From a checkpoint of a small sound classifier.
Training: muon at rate 0.0042, 9200 steps, batches of 128, held-out accuracy 98%.
Rows from block 5 of a small sound classifier, named by matrix and row number. Rows with one number within an expert belong to one neuron, the router's apart. Each number is 50 + 12 x the weight over its row's rms, rounded and kept within 0 to 99. All counts start at 0.
Before each expert's rows are labels from the 100 clips, of 14976, where the router gives the expert most weight on average: "strongest on" is what is common among them. Only what is clearly more common there than usual is listed. The data: telephone keypad tones over noise or synthetic speech.
# router: router (model.blocks.5.mlp.router.weight, 32x256, trained with AdamW), inputs 0-127
# up: expert up (model.blocks.5.mlp.up, 32x256x256), inputs 0-127
# down: expert down (model.blocks.5.mlp.down, 32x256x256, transposed), outputs 0-127

# expert 8
strongest on: key "B"; last key: B; last key: D
router.8:53 43 54 62 63 41 59 62 50 53 62 43 30 61 32 37 40 54 46 60 58 68 59 56 44 52 44 30 47 46 35 64 52 35 58 48 36 69 54 45 43 34 33 67 33 33 28 54 47 39 34 58 31 37 63 39 68 21 76 56 39 50 60 58 44 59 73 43 48 56 58 27 41 47 42 44 41 62 56 64 64 67 68 59 29 38 58 51 60 42 47 50 53 38 65 38 60 53 64 39 58 45 35 60 44 53 67 43 67 42 63 45 73 58 35 56 55 49 62 51 64 53 43 62 53 43 62 45
up.2:55 56 77 20 56 51 52 52 44 52 34 32 62 66 53 52 64 70 32 63 41 51 74 64 68 67 39 38 48 43 35 46 55 35 50 43 57 45 60 59 42 57 57 41 64 34 29 39 59 31 56 46 59 47 58 35 47 25 65 31 45 45 36 36 48 57 55 44 69 30 63 28 37 64 70 76 50 42 65 56 48 44 57 42 56 42 68 52 63 81 52 51 41 45 42 33 58 42 55 49 44 44 50 28 81 36 39 40 63 43 45 44 74 45 54 58 46 56 48 29 40 65 67 32 50 52 56 56
down.2:38 51 40 79 51 47 54 60 40 59 70 62 42 51 43 36 64 34 47 51 41 27 48 47 53 54 52 48 50 53 54 44 52 41 55 54 44 47 61 36 43 59 52 53 38 67 42 52 41 61 56 52 34 47 58 44 67 58 44 54 53 33 27 59 65 54 41 62 34 54 45 79 40 54 38 31 53 60 55 43 54 40 49 61 65 56 43 63 62 45 48 68 66 35 42 71 55 53 37 53 51 57 50 64 34 52 60 66 29 48 47 52 42 50 45 61 51 56 60 56 44 39 19 60 52 50 37 52
up.3:56 49 53 38 73 62 26 54 54 52 47 60 41 47 88 55 56 52 63 52 59 43 44 48 49 43 50 52 59 46 56 51 41 68 52 55 49 26 64 55 60 64 42 42 33 68 49 69 47 31 65 42 29 28 46 42 34 58 55 48 36 46 56 45 40 59 41 60 49 49 54 82 26 45 51 61 35 42 55 57 49 70 43 60 56 49 52 54 36 39 52 48 37 83 30 69 49 16 32 50 44 54 60 38 66 59 48 41 35 50 47 33 43 55 61 30 46 51 31 43 43 37 39 38 36 43 47 51
down.3:55 50 34 88 52 28 53 41 27 59 43 31 44 54 43 47 43 50 45 29 42 38 57 58 70 51 55 68 40 62 65 45 74 38 39 72 52 63 58 55 77 64 40 48 42 56 64 43 43 49 29 60 58 60 28 46 41 48 47 49 52 57 53 41 41 27 38 59 46 60 38 38 61 51 56 40 64 62 52 57 48 45 47 68 50 51 57 46 56 53 53 52 66 46 60 52 48 47 58 35 49 44 52 49 42 39 40 48 52 53 54 48 48 48 42 79 56 46 95 54 50 72 74 53 66 67 62 34
up.4:27 31 53 63 61 61 47 59 23 38 47 24 49 42 40 33 48 69 77 56 63 40 44 58 59 64 37 68 55 50 35 54 58 56 41 47 47 52 39 35 43 42 46 59 48 47 61 32 56 53 60 50 84 45 50 51 39 55 35 76 41 61 52 47 51 41 21 51 52 55 61 45 51 39 40 46 50 38 31 43 37 45 48 70 48 41 51 35 41 49 48 57 40 66 43 48 19 65 43 60 31 57 37 39 52 46 68 46 29 51 38 51 27 35 56 29 40 60 46 58 51 39 54 50 52 45 34 42
down.4:52 57 57 66 49 59 42 68 61 56 72 71 63 52 48 45 43 37 60 36 40 67 43 50 51 50 59 39 37 62 59 47 48 39 38 73 52 50 56 56 78 39 64 35 51 38 63 57 46 48 34 41 41 49 46 48 43 66 52 31 43 25 32 58 35 55 54 58 58 27 52 34 37 64 54 52 52 57 39 54 52 44 47 57 35 45 38 73 41 55 70 59 48 36 57 60 65 57 60 38 66 50 54 43 64 55 50 58 52 52 51 61 40 20 48 43 55 57 40 67 41 55 49 54 35 43 34 30
up.5:51 60 52 58 61 47 62 39 44 56 53 39 37 46 54 47 53 60 56 28 69 24 43 72 61 38 66 69 48 57 44 50 64 45 33 46 52 47 54 54 57 49 42 38 51 58 45 60 31 60 61 44 61 35 30 38 54 39 45 59 27 65 64 56 54 52 29 74 64 41 33 51 67 33 50 52 67 38 39 47 47 56 38 64 41 38 37 20 49 67 45 60 34 46 42 47 72 64 48 41 62 43 54 40 50 55 44 41 22 33 35 47 36 66 44 58 51 42 46 51 26 49 46 52 47 47 42 65
down.5:57 59 38 39 56 45 36 33 56 52 45 36 64 45 67 31 50 41 63 52 52 60 56 37 46 47 47 23 51 47 51 52 62 48 40 67 45 71 34 52 43 55 69 49 55 78 33 38 66 25 41 42 55 57 35 59 29 43 54 48 36 53 47 46 36 47 69 63 13 53 52 63 63 62 46 39 58 53 40 64 48 49 47 36 31 55 43 58 61 60 56 54 33 63 46 65 33 47 46 54 53 70 52 57 41 45 32 42 40 47 61 50 57 41 51 43 41 48 81 42 50 27 81 54 26 32 63 61
up.6:54 62 43 46 41 40 55 54 53 65 32 46 28 48 70 55 44 52 51 54 60 32 52 77 39 38 40 69 65 46 51 36 46 53 48 40 43 46 60 52 57 57 32 58 47 46 49 65 44 61 60 42 75 38 51 57 67 76 49 47 41 56 46 42 72 64 33 59 58 57 47 57 69 48 53 55 36 59 70 65 19 46 60 41 41 41 33 44 51 30 56 54 39 45 47 61 53 35 37 58 59 31 64 61 49 61 46 60 44 57 32 66 41 71 49 44 45 20 49 59 45 58 49 50 50 65 53 52
down.6:34 46 30 56 57 53 30 53 45 45 64 45 67 37 37 56 55 35 36 50 63 48 46 51 62 54 75 49 45 71 52 56 64 52 56 44 52 42 54 53 55 44 61 34 27 46 60 40 56 29 53 46 41 61 41 51 46 56 58 49 64 43 53 55 31 53 92 48 35 40 39 45 31 38 68 54 38 27 50 38 53 51 50 56 53 56 45 24 35 57 43 62 58 66 51 47 44 74 65 51 62 54 41 63 52 59 56 43 44 56 60 38 67 43 44 62 37 73 53 44 48 53 52 53 53 59 33 66
up.7:47 54 38 32 44 57 42 49 72 57 43 62 66 68 61 61 59 58 50 68 38 61 41 32 33 34 45 55 45 62 57 56 44 47 60 40 48 58 54 45 58 52 54 32 30 30 46 61 59 42 50 45 48 45 25 57 58 88 52 39 50 39 23 39 71 55 67 55 41 58 42 70 44 56 55 44 40 57 57 50 27 53 56 76 43 59 43 41 46 42 54 43 44 42 36 44 75 63 31 63 47 42 55 33 51 50 49 46 26 49 40 54 52 41 51 51 65 36 67 57 52 74 63 43 39 43 48 54
down.7:33 47 40 45 51 39 57 58 31 40 55 30 30 62 48 63 56 32 49 36 59 59 49 44 52 58 59 53 64 49 58 53 49 48 61 46 49 44 65 36 50 53 57 59 51 47 63 55 59 62 72 58 51 46 43 38 45 49 50 66 55 61 50 55 61 25 49 09 66 50 43 51 50 36 46 53 34 53 50 42 36 55 55 52 46 53 47 22 60 44 43 63 73 45 61 45 63 68 37 56 71 46 47 58 20 54 36 86 37 51 56 42 62 62 51 60 32 51 60 49 55 22 52 63 60 67 56 57

# expert 18
strongest on: key "A"; last key: A
router.18:46 61 67 64 66 52 54 40 67 43 52 39 54 40 63 30 36 72 39 41 66 66 75 30 42 42 44 46 38 53 33 66 37 41 34 57 62 62 39 49 35 72 49 63 34 58 43 30 55 69 52 67 51 51 46 58 29 34 54 58 31 55 60 62 35 33 61 76 44 67 49 38 60 42 39 62 64 55 41 53 48 44 48 60 33 52 56 52 65 62 32 74 46 35 55 53 56 67 52 59 46 68 34 58 51 61 57 56 44 41 45 40 67 59 43 32 43 72 54 38 38 26 61 38 59 57 64 53
up.0:36 60 43 71 45 44 52 54 59 55 74 54 51 64 55 51 35 27 62 51 50 33 51 46 50 60 53 58 59 36 56 34 74 46 60 30 45 51 62 60 54 50 36 66 48 65 59 44 64 50 50 48 31 40 28 61 51 76 45 59 74 56 35 33 57 58 49 39 44 32 32 78 63 29 52 62 65 28 35 42 39 51 55 56 45 44 36 21 47 64 66 32 56 61 41 62 48 26 57 29 61 39 55 29 33 52 41 44 29 51 65 41 45 63 35 60 44 53 23 66 46 71 46 57 56 57 55 46
down.0:59 60 37 36 49 60 49 66 42 54 50 67 34 55 34 65 53 59 38 45 54 48 52 66 56 61 56 43 34 48 51 50 63 59 41 51 47 69 40 47 68 42 34 59 57 40 52 62 31 29 46 34 49 46 42 53 51 44 41 47 49 25 60 49 70 48 59 52 61 38 61 31 41 66 75 41 46 56 60 35 61 43 49 49 54 57 51 87 40 42 73 59 41 55 65 44 37 34 47 60 48 37 41 55 73 66 50 33 49 55 53 41 43 44 45 49 68 55 69 68 44 76 41 54 40 28 68 52
up.1:43 64 83 49 46 47 51 62 48 33 50 54 39 56 47 49 44 61 53 48 19 33 61 36 55 53 34 48 28 27 36 63 39 71 49 33 45 75 48 38 38 56 65 77 53 49 53 42 51 35 44 55 47 55 50 42 64 31 42 47 61 68 64 43 58 52 52 24 42 44 61 55 50 29 51 48 42 59 50 71 50 48 52 44 42 43 58 44 58 34 67 40 62 79 44 54 36 42 60 40 42 63 47 63 52 49 64 43 48 63 62 39 45 62 37 68 57 56 42 46 51 46 58 56 60 61 52 54
down.1:57 46 36 43 50 49 55 45 58 58 54 52 43 41 46 59 50 51 35 60 43 56 46 60 62 74 66 67 54 70 63 38 49 52 59 56 47 11 50 74 64 60 65 56 60 60 67 62 42 63 72 51 47 47 47 53 53 62 60 40 54 42 38 47 93 41 32 59 36 51 42 50 41 36 71 42 52 55 44 39 67 42 53 58 48 56 32 88 42 51 72 55 33 39 62 65 36 48 36 69 42 36 58 63 50 57 50 59 43 47 43 44 49 43 43 41 47 31 51 57 48 56 48 53 53 18 47 44
up.2:53 46 45 55 42 61 49 65 43 39 32 57 31 54 40 54 31 42 40 39 47 39 44 56 36 41 54 49 42 67 43 71 68 67 61 60 40 47 54 44 39 38 45 45 46 40 47 33 50 53 40 43 67 15 72 21 39 49 45 59 47 52 40 71 45 56 44 66 41 53 37 55 34 56 41 67 50 33 74 45 71 53 49 75 52 52 55 68 58 47 44 61 35 60 55 42 78 57 56 66 42 58 56 55 46 57 46 46 67 67 76 82 49 37 40 25 57 57 57 73 63 52 37 42 53 32 73 56
down.2:51 63 64 35 41 59 48 40 50 41 57 37 41 47 52 42 45 88 42 65 50 57 52 54 56 51 41 44 35 54 53 49 37 62 49 46 42 48 59 44 58 57 46 63 49 62 56 52 47 67 70 57 48 58 75 32 53 55 31 58 53 54 51 53 61 53 31 21 53 40 43 50 57 46 57 57 35 58 57 43 56 57 55 52 20 42 60 13 46 40 61 15 57 34 43 55 34 50 66 40 50 50 50 70 28 44 66 61 42 58 42 55 52 65 48 53 48 50 54 35 60 50 50 44 79 40 47 63
up.3:44 60 35 47 48 56 50 45 53 63 42 56 61 33 46 50 38 39 52 28 58 41 37 50 38 40 46 62 61 46 58 41 59 35 58 62 80 50 47 53 61 59 57 50 34 60 64 50 38 45 35 49 65 43 39 49 32 66 33 54 40 66 29 43 28 36 41 60 28 53 25 76 55 51 55 60 62 30 51 34 46 50 38 57 68 77 42 53 45 53 68 66 23 63 48 61 44 49 58 62 49 53 63 30 31 57 46 63 63 49 49 47 53 57 56 38 50 33 46 50 34 76 41 56 46 51 57 64
down.3:50 46 59 60 42 50 59 63 49 48 51 42 45 63 38 54 48 58 63 69 59 58 49 69 50 41 21 45 42 49 48 66 68 51 42 53 54 64 43 35 49 29 55 60 47 36 27 54 52 05 39 42 53 41 68 37 56 40 54 60 66 36 82 52 59 49 50 45 81 41 49 33 44 71 51 40 33 60 46 51 55 45 48 53 40 35 55 63 44 61 75 17 59 47 67 47 46 48 51 39 53 57 46 43 61 39 57 55 84 48 63 56 54 52 48 49 67 66 45 52 50 74 55 51 49 49 55 59
up.4:41 40 69 56 44 35 51 75 74 58 65 50 25 73 60 54 47 74 61 47 47 53 59 38 50 66 62 36 35 28 43 46 43 64 54 39 43 53 62 61 55 39 49 61 56 45 47 48 50 53 57 58 42 50 43 54 68 57 49 60 55 44 59 35 34 60 57 62 66 35 40 66 41 38 57 42 33 49 27 36 58 67 71 31 45 44 50 52 52 40 63 32 27 51 31 56 23 21 42 47 60 50 53 56 65 65 40 44 43 51 53 39 49 53 33 54 55 41 54 43 58 69 47 61 58 59 70 49
down.4:54 54 35 42 51 53 52 34 31 48 55 60 53 38 51 52 46 49 48 37 60 23 50 60 41 60 52 68 55 59 57 36 69 62 60 63 46 29 33 48 70 51 60 54 60 63 56 45 40 32 52 38 67 32 38 51 48 54 37 49 35 48 15 46 99 49 49 38 43 49 57 51 50 50 64 58 47 43 54 42 45 39 49 55 58 56 37 43 47 50 54 61 41 61 52 57 76 54 52 51 47 60 55 49 52 39 44 54 37 48 48 46 37 47 51 64 42 72 53 62 41 53 76 59 57 52 60 61
up.5:51 53 52 36 45 49 55 63 54 64 57 49 50 55 57 49 46 61 54 35 30 49 52 46 54 62 37 58 60 44 55 35 60 52 49 36 60 56 40 40 52 40 45 37 39 63 52 40 35 39 53 55 93 33 30 72 36 70 38 52 60 56 64 55 29 33 44 57 66 26 34 54 34 57 59 53 65 34 52 32 42 45 38 63 48 75 49 49 63 71 45 48 23 16 42 46 57 27 48 64 61 58 47 59 38 68 41 51 49 33 61 71 50 40 68 60 34 57 47 36 51 47 48 44 49 65 66 65
down.5:37 60 19 24 52 56 51 46 49 45 63 57 68 44 51 51 50 52 73 61 61 43 51 57 52 45 50 56 66 60 49 54 52 48 33 46 63 43 42 55 45 34 59 39 48 13 51 55 56 38 40 50 30 52 67 46 59 61 43 41 39 36 63 51 54 40 68 61 65 54 54 34 45 74 65 51 57 43 62 68 61 62 46 58 49 48 50 50 44 53 77 48 44 77 39 50 49 51 47 34 50 45 48 20 78 08 63 44 74 51 65 54 38 45 45 54 52 84 79 31 48 50 63 51 67 51 54 46

# expert 3
strongest on: key "6"; last key: 6; mains hum
router.3:44 46 48 54 66 67 69 64 64 63 64 67 37 29 30 56 35 64 57 37 63 53 60 60 51 61 38 59 61 62 62 65 40 40 48 64 47 47 42 41 56 25 52 63 44 63 48 43 53 43 41 52 35 40 62 53 44 54 42 25 29 50 42 56 48 54 50 62 30 42 38 48 69 57 42 40 71 38 42 44 61 37 31 76 34 62 39 70 39 42 42 51 47 38 46 41 57 61 66 60 14 57 21 56 32 46 54 43 72 60 42 71 75 58 51 43 43 54 63 62 30 62 54 65 50 34 52 40
up.0:45 48 55 49 46 58 53 51 56 48 48 58 64 55 64 47 63 74 56 41 38 61 55 49 63 64 50 36 64 51 54 45 72 40 76 69 52 47 32 51 60 53 64 34 43 61 57 61 50 58 34 57 56 55 49 58 47 63 61 46 41 53 48 48 65 47 43 57 34 51 35 52 62 70 40 50 43 59 40 45 46 35 28 54 49 53 40 35 51 56 58 44 50 73 43 56 45 76 42 60 56 59 51 28 59 37 31 28 57 22 28 45 64 48 71 29 53 38 51 54 34 33 48 56 32 54 65 55
down.0:63 44 47 15 45 38 51 49 41 54 69 70 58 35 49 51 50 22 43 69 48 56 44 47 43 32 64 52 52 50 53 53 48 47 42 45 50 74 55 23 39 61 45 41 37 57 76 40 62 26 40 49 39 65 53 44 55 60 63 49 42 30 62 52 85 41 48 49 62 64 66 44 31 69 47 69 57 36 70 55 58 50 49 53 59 51 59 75 52 44 48 72 53 33 32 50 60 46 60 53 53 59 41 74 42 57 46 46 31 53 46 43 47 57 38 50 39 47 44 49 50 75 24 54 58 49 34 47
up.1:63 49 54 59 31 65 48 56 35 48 70 38 57 96 45 52 35 35 32 52 53 48 61 48 42 60 54 38 40 51 43 66 47 59 53 41 43 41 27 42 41 45 49 46 43 45 22 42 46 47 47 41 60 48 31 74 49 42 62 48 60 41 70 48 58 55 67 48 36 51 42 69 20 49 53 62 54 46 45 48 40 61 46 45 43 51 56 39 55 33 31 62 32 47 56 61 45 49 53 64 81 52 56 49 53 44 59 50 37 48 51 54 30 38 34 49 35 64 57 49 54 25 59 45 42 61 64 64
down.1:41 43 42 39 54 52 48 55 62 47 40 63 27 31 25 56 47 72 41 16 58 40 49 51 79 54 59 33 57 54 48 48 58 43 49 29 57 44 49 61 49 38 41 45 37 62 60 45 56 34 66 51 31 37 57 50 55 64 30 48 48 35 40 53 53 64 81 70 60 46 41 31 38 56 42 50 39 25 65 41 54 61 50 65 63 67 36 52 29 44 45 45 37 45 30 36 61 65 54 54 36 60 35 50 78 70 58 49 40 54 50 43 55 47 45 41 52 65 69 36 53 59 47 54 36 63 37 44
up.2:59 40 37 63 54 63 54 62 44 49 54 37 53 47 55 48 66 44 36 52 38 35 40 44 41 43 49 53 44 60 41 42 47 47 35 29 42 55 40 47 52 66 47 57 46 44 34 56 56 72 66 49 48 36 47 64 51 32 47 47 56 45 34 56 50 42 52 37 19 69 38 52 34 53 45 54 41 53 64 53 11 52 51 17 41 53 72 46 63 44 40 92 65 65 52 30 60 48 80 49 45 49 80 64 55 54 63 57 57 48 37 56 59 51 55 47 56 46 48 46 61 47 48 46 44 58 64 48
down.2:53 53 44 29 51 50 37 35 37 39 52 30 71 43 56 45 37 41 29 59 61 29 52 58 67 44 43 26 61 73 48 50 56 46 51 30 56 38 52 54 29 55 32 55 41 74 54 33 51 28 56 62 50 51 52 42 62 57 44 44 47 77 50 49 34 55 93 45 81 47 44 51 50 54 37 53 71 36 50 55 42 50 55 58 63 54 44 15 55 52 55 46 43 43 38 64 52 58 55 52 46 56 47 51 66 44 66 49 36 50 51 31 60 50 46 49 37 49 43 34 54 53 45 54 57 53 44 52
up.3:39 40 43 40 48 64 69 59 36 33 57 43 56 57 62 49 48 41 66 47 50 30 26 66 55 49 27 67 47 34 52 56 33 48 44 50 33 44 51 47 41 65 64 62 22 56 56 52 66 64 61 44 62 57 49 59 45 68 50 32 70 59 35 56 38 61 38 24 55 70 57 86 40 45 59 59 47 52 44 62 72 67 49 26 58 34 64 23 52 45 61 63 45 43 37 50 38 29 36 54 64 52 47 57 62 57 79 42 46 33 34 37 42 49 63 48 42 46 45 31 53 50 62 39 64 55 32 41
down.3:83 46 70 60 53 48 46 57 37 50 58 39 45 44 53 49 48 45 27 67 54 37 49 47 71 40 43 23 35 50 41 53 50 38 35 27 51 38 37 45 44 60 56 50 44 60 50 55 49 69 67 51 50 45 43 49 68 35 48 56 46 64 72 53 47 50 95 72 57 53 60 33 36 59 52 51 27 64 65 55 41 62 59 40 48 60 61 29 45 44 58 42 63 37 32 65 40 66 71 48 50 43 48 52 71 58 46 57 56 62 50 58 49 62 37 43 64 52 25 55 56 46 46 51 44 67 44 33
up.4:42 42 47 39 38 56 50 45 66 54 32 62 47 43 58 36 52 76 61 26 42 48 46 53 53 60 46 58 64 50 49 52 46 65 52 51 41 52 37 42 37 57 67 58 49 71 51 60 47 41 41 45 46 60 50 43 44 49 40 46 54 52 63 61 47 64 38 68 51 55 50 81 86 67 47 55 63 52 17 47 35 37 25 51 49 36 37 61 66 63 43 47 53 58 55 59 50 48 56 48 55 51 52 28 47 41 52 52 54 36 48 47 43 46 72 56 19 51 48 49 31 61 35 66 46 22 77 48
down.4:58 57 36 65 66 57 45 44 38 60 45 62 53 42 32 45 47 43 51 57 49 35 52 49 56 48 68 36 37 61 55 49 48 48 49 77 62 48 40 43 85 58 39 41 38 46 38 42 48 60 54 50 42 57 54 44 63 48 74 44 49 34 66 58 52 31 74 46 40 59 41 35 43 47 60 42 54 42 57 56 57 52 57 59 66 55 43 57 37 55 53 55 33 46 53 48 55 73 51 64 50 33 31 65 57 72 56 62 45 47 54 56 49 31 51 40 47 61 81 66 59 33 55 40 40 51 35 56
up.5:58 60 39 68 53 48 48 66 55 37 56 46 39 52 59 47 66 52 32 41 33 44 52 66 44 52 71 51 46 39 45 55 54 59 67 42 43 33 35 45 52 60 69 70 46 66 44 46 70 51 50 63 64 39 31 45 42 39 42 42 56 57 64 52 54 54 46 28 53 64 29 39 52 47 57 63 57 51 44 48 07 41 56 56 42 27 51 18 45 61 52 46 45 83 43 72 72 36 55 62 58 53 35 62 54 46 44 61 42 58 63 61 73 46 53 71 50 37 48 43 38 30 53 51 51 45 69 75
down.5:49 55 42 39 63 53 44 62 51 56 36 71 56 40 60 50 46 56 41 31 55 70 42 46 38 54 51 31 51 38 53 41 62 42 41 61 51 45 51 66 62 56 63 58 44 50 41 27 55 43 55 52 47 63 63 56 39 42 60 47 54 30 57 56 52 42 80 61 29 59 69 58 44 38 46 53 51 43 44 52 72 61 52 51 63 51 64 77 36 62 47 45 58 71 44 56 42 60 46 74 62 54 46 54 48 56 50 47 54 43 40 41 49 52 47 47 65 53 77 53 59 70 25 48 41 60 51 61

# expert 7
strongest on: key "0"; last key: 0; first key: 0; number of keys: 1
router.7:59 57 55 46 34 44 38 44 45 38 32 31 47 65 63 60 65 59 47 62 37 56 53 45 68 66 43 53 63 43 44 39 52 67 50 60 46 43 66 66 73 64 44 50 58 56 66 42 68 45 52 52 61 72 49 40 43 69 51 55 68 71 40 28 54 43 47 33 54 51 47 50 49 63 48 56 29 50 51 38 33 30 53 54 48 51 66 45 41 59 82 31 34 62 57 57 54 38 37 55 62 41 60 39 63 43 43 75 39 35 50 61 62 47 61 47 42 33 43 30 55 62 36 35 45 56 59 43
up.0:44 66 55 43 56 58 56 56 24 43 47 49 47 52 38 77 72 76 38 47 40 49 48 64 52 66 46 75 39 49 24 65 44 43 51 53 40 26 57 40 39 46 60 64 46 62 46 61 54 68 54 50 49 40 41 63 50 47 58 62 70 52 85 53 32 47 43 66 54 58 46 27 35 53 44 52 53 45 49 43 61 50 44 60 34 43 52 33 45 43 30 52 76 64 63 34 26 60 56 47 45 52 54 35 47 86 58 46 48 47 51 49 70 43 43 46 49 57 40 55 49 44 46 30 56 54 44 25
down.0:58 55 79 41 38 51 42 42 71 52 39 52 67 58 69 45 43 48 65 71 51 39 48 44 43 44 41 27 44 40 54 48 51 63 39 40 53 54 57 48 57 61 29 45 65 34 46 42 38 71 46 53 75 52 42 57 55 58 35 49 58 62 52 41 44 42 19 49 59 41 57 55 54 35 61 57 40 41 51 48 52 32 57 42 51 35 52 81 37 52 54 54 39 49 34 50 72 35 45 67 39 55 52 70 55 38 45 41 64 53 40 52 39 64 55 61 50 32 51 67 56 63 34 50 37 44 50 50
up.1:22 53 51 53 56 36 56 53 36 60 50 52 47 47 60 55 45 59 52 50 71 46 40 32 41 51 34 43 80 51 38 51 58 27 57 54 55 59 46 50 56 48 65 55 57 60 45 67 56 63 42 43 48 39 05 43 31 35 48 42 29 64 53 32 56 51 71 45 39 69 51 52 68 62 39 61 46 40 49 41 77 52 54 16 43 40 26 30 61 52 39 52 58 21 45 41 47 34 46 70 53 54 25 30 50 34 47 30 47 50 31 82 61 46 34 50 56 59 65 47 47 60 56 43 37 53 52 47
down.1:65 36 45 47 37 52 26 40 33 53 61 49 41 65 39 58 51 41 56 71 47 45 36 47 39 39 90 50 41 33 54 42 49 51 55 42 61 59 52 63 81 64 27 35 52 33 63 36 47 77 66 60 55 69 44 33 67 59 68 59 52 45 39 55 25 56 42 33 40 50 51 51 41 27 66 52 50 50 60 50 55 40 64 55 59 69 67 40 56 69 44 54 52 64 39 60 30 58 57 46 47 37 55 54 59 63 30 63 45 58 53 41 42 51 44 53 59 37 33 47 58 37 48 48 52 56 36 35
up.2:69 49 51 65 47 52 46 45 20 54 38 33 74 49 48 45 56 33 68 68 56 48 46 25 54 55 66 45 43 48 47 39 61 18 54 45 52 50 35 37 60 43 32 58 60 30 61 53 64 40 56 36 75 59 49 52 60 45 57 65 52 46 81 54 54 50 54 29 73 51 70 64 35 49 54 48 43 49 57 70 65 48 53 49 56 57 53 52 32 38 89 52 36 70 45 61 94 51 49 69 28 64 56 60 55 47 60 55 51 53 41 62 37 40 56 45 45 68 47 50 49 36 52 48 34 54 16 54
down.2:46 46 37 69 34 53 68 51 36 50 86 38 32 49 39 50 48 59 35 49 48 51 54 48 54 48 56 41 57 35 56 52 43 52 56 51 44 44 65 75 40 58 13 54 52 53 34 66 46 67 38 64 42 52 61 38 53 70 46 51 44 48 28 45 83 51 84 17 20 38 52 47 57 58 28 46 67 53 48 45 41 62 58 73 34 41 56 27 60 43 75 48 66 26 63 50 33 51 53 53 67 40 41 25 34 35 26 38 52 47 62 51 50 51 50 49 50 40 41 59 51 40 32 48 51 45 56 61
up.3:55 57 57 49 34 40 48 43 40 49 38 53 34 55 63 38 56 31 70 58 58 39 55 48 60 51 71 47 43 38 59 69 27 62 36 59 54 61 51 60 54 38 36 69 17 34 49 55 49 40 47 32 58 29 33 45 69 58 40 56 38 65 68 55 60 50 40 37 69 64 69 49 61 73 47 39 49 62 54 59 53 54 46 35 75 56 61 75 40 54 46 44 44 49 53 59 79 57 26 53 50 47 54 71 46 32 63 64 28 59 38 55 52 72 60 49 47 35 59 57 69 51 47 48 38 28 43 63
down.3:45 54 41 74 52 49 43 49 49 51 53 72 66 50 51 56 47 34 61 15 58 28 46 48 47 43 51 46 46 83 53 71 65 46 62 43 59 55 58 52 51 51 28 49 54 39 58 42 52 41 57 52 35 40 62 45 41 63 54 44 30 53 41 55 65 55 86 50 36 33 46 49 28 45 46 53 72 40 55 55 63 63 52 61 62 60 29 28 44 48 68 59 28 30 36 53 52 63 63 48 54 51 35 34 50 34 40 37 66 59 47 35 70 50 48 63 43 49 63 60 47 42 51 49 59 55 34 53
up.4:77 36 63 42 44 59 43 38 63 54 66 45 56 51 31 39 29 45 51 49 62 40 47 53 50 55 63 28 45 40 56 52 33 51 50 52 51 58 40 43 56 56 31 54 23 41 52 48 54 44 60 57 52 50 64 25 56 56 59 32 61 60 27 58 63 65 41 56 55 54 52 80 35 24 63 51 52 53 44 48 53 48 65 70 65 81 63 48 65 41 46 48 38 46 37 45 75 60 57 45 43 51 24 81 42 46 46 51 58 61 52 41 30 71 33 74 29 37 58 65 39 53 55 56 51 36 43 71
down.4:45 52 28 61 34 48 52 64 44 47 58 53 40 50 47 55 57 74 33 54 62 47 44 49 50 42 54 60 75 70 47 51 51 49 43 38 44 64 42 21 34 30 52 50 50 50 32 64 54 61 49 39 43 50 32 52 61 14 62 61 35 49 75 49 85 35 51 53 47 56 47 30 55 47 47 51 41 73 61 53 56 67 53 41 56 45 53 55 59 64 26 49 58 38 75 38 36 41 63 34 56 46 52 19 57 44 58 36 45 55 51 55 50 30 50 46 53 65 45 58 59 24 45 39 62 71 62 34
up.5:56 49 35 58 59 43 68 39 57 53 46 72 34 48 49 44 57 50 54 57 72 45 48 18 45 40 47 51 64 46 46 76 52 54 52 48 60 64 54 44 28 45 48 46 37 54 60 52 56 61 49 50 64 50 37 63 66 48 48 20 52 54 48 70 27 46 61 52 68 66 56 47 62 43 67 57 53 51 51 55 59 55 59 33 43 53 62 50 29 41 75 62 63 53 45 28 21 43 60 37 47 44 38 54 56 59 49 54 48 45 51 35 70 64 39 48 33 39 55 60 43 29 77 45 66 48 34 33
down.5:46 38 48 21 41 56 42 56 59 48 43 37 58 33 39 45 43 55 39 40 54 58 48 61 43 52 59 49 62 59 33 45 75 61 53 43 56 66 50 36 55 50 64 49 67 45 44 17 38 69 62 48 46 46 37 50 49 51 52 60 69 35 65 35 71 28 30 49 29 71 58 61 37 08 56 53 61 46 48 56 43 42 51 48 51 40 60 67 53 54 36 29 40 53 50 52 55 49 59 75 56 48 47 30 52 51 54 48 64 45 47 48 42 56 38 47 51 54 14 65 39 53 54 45 41 51 64 50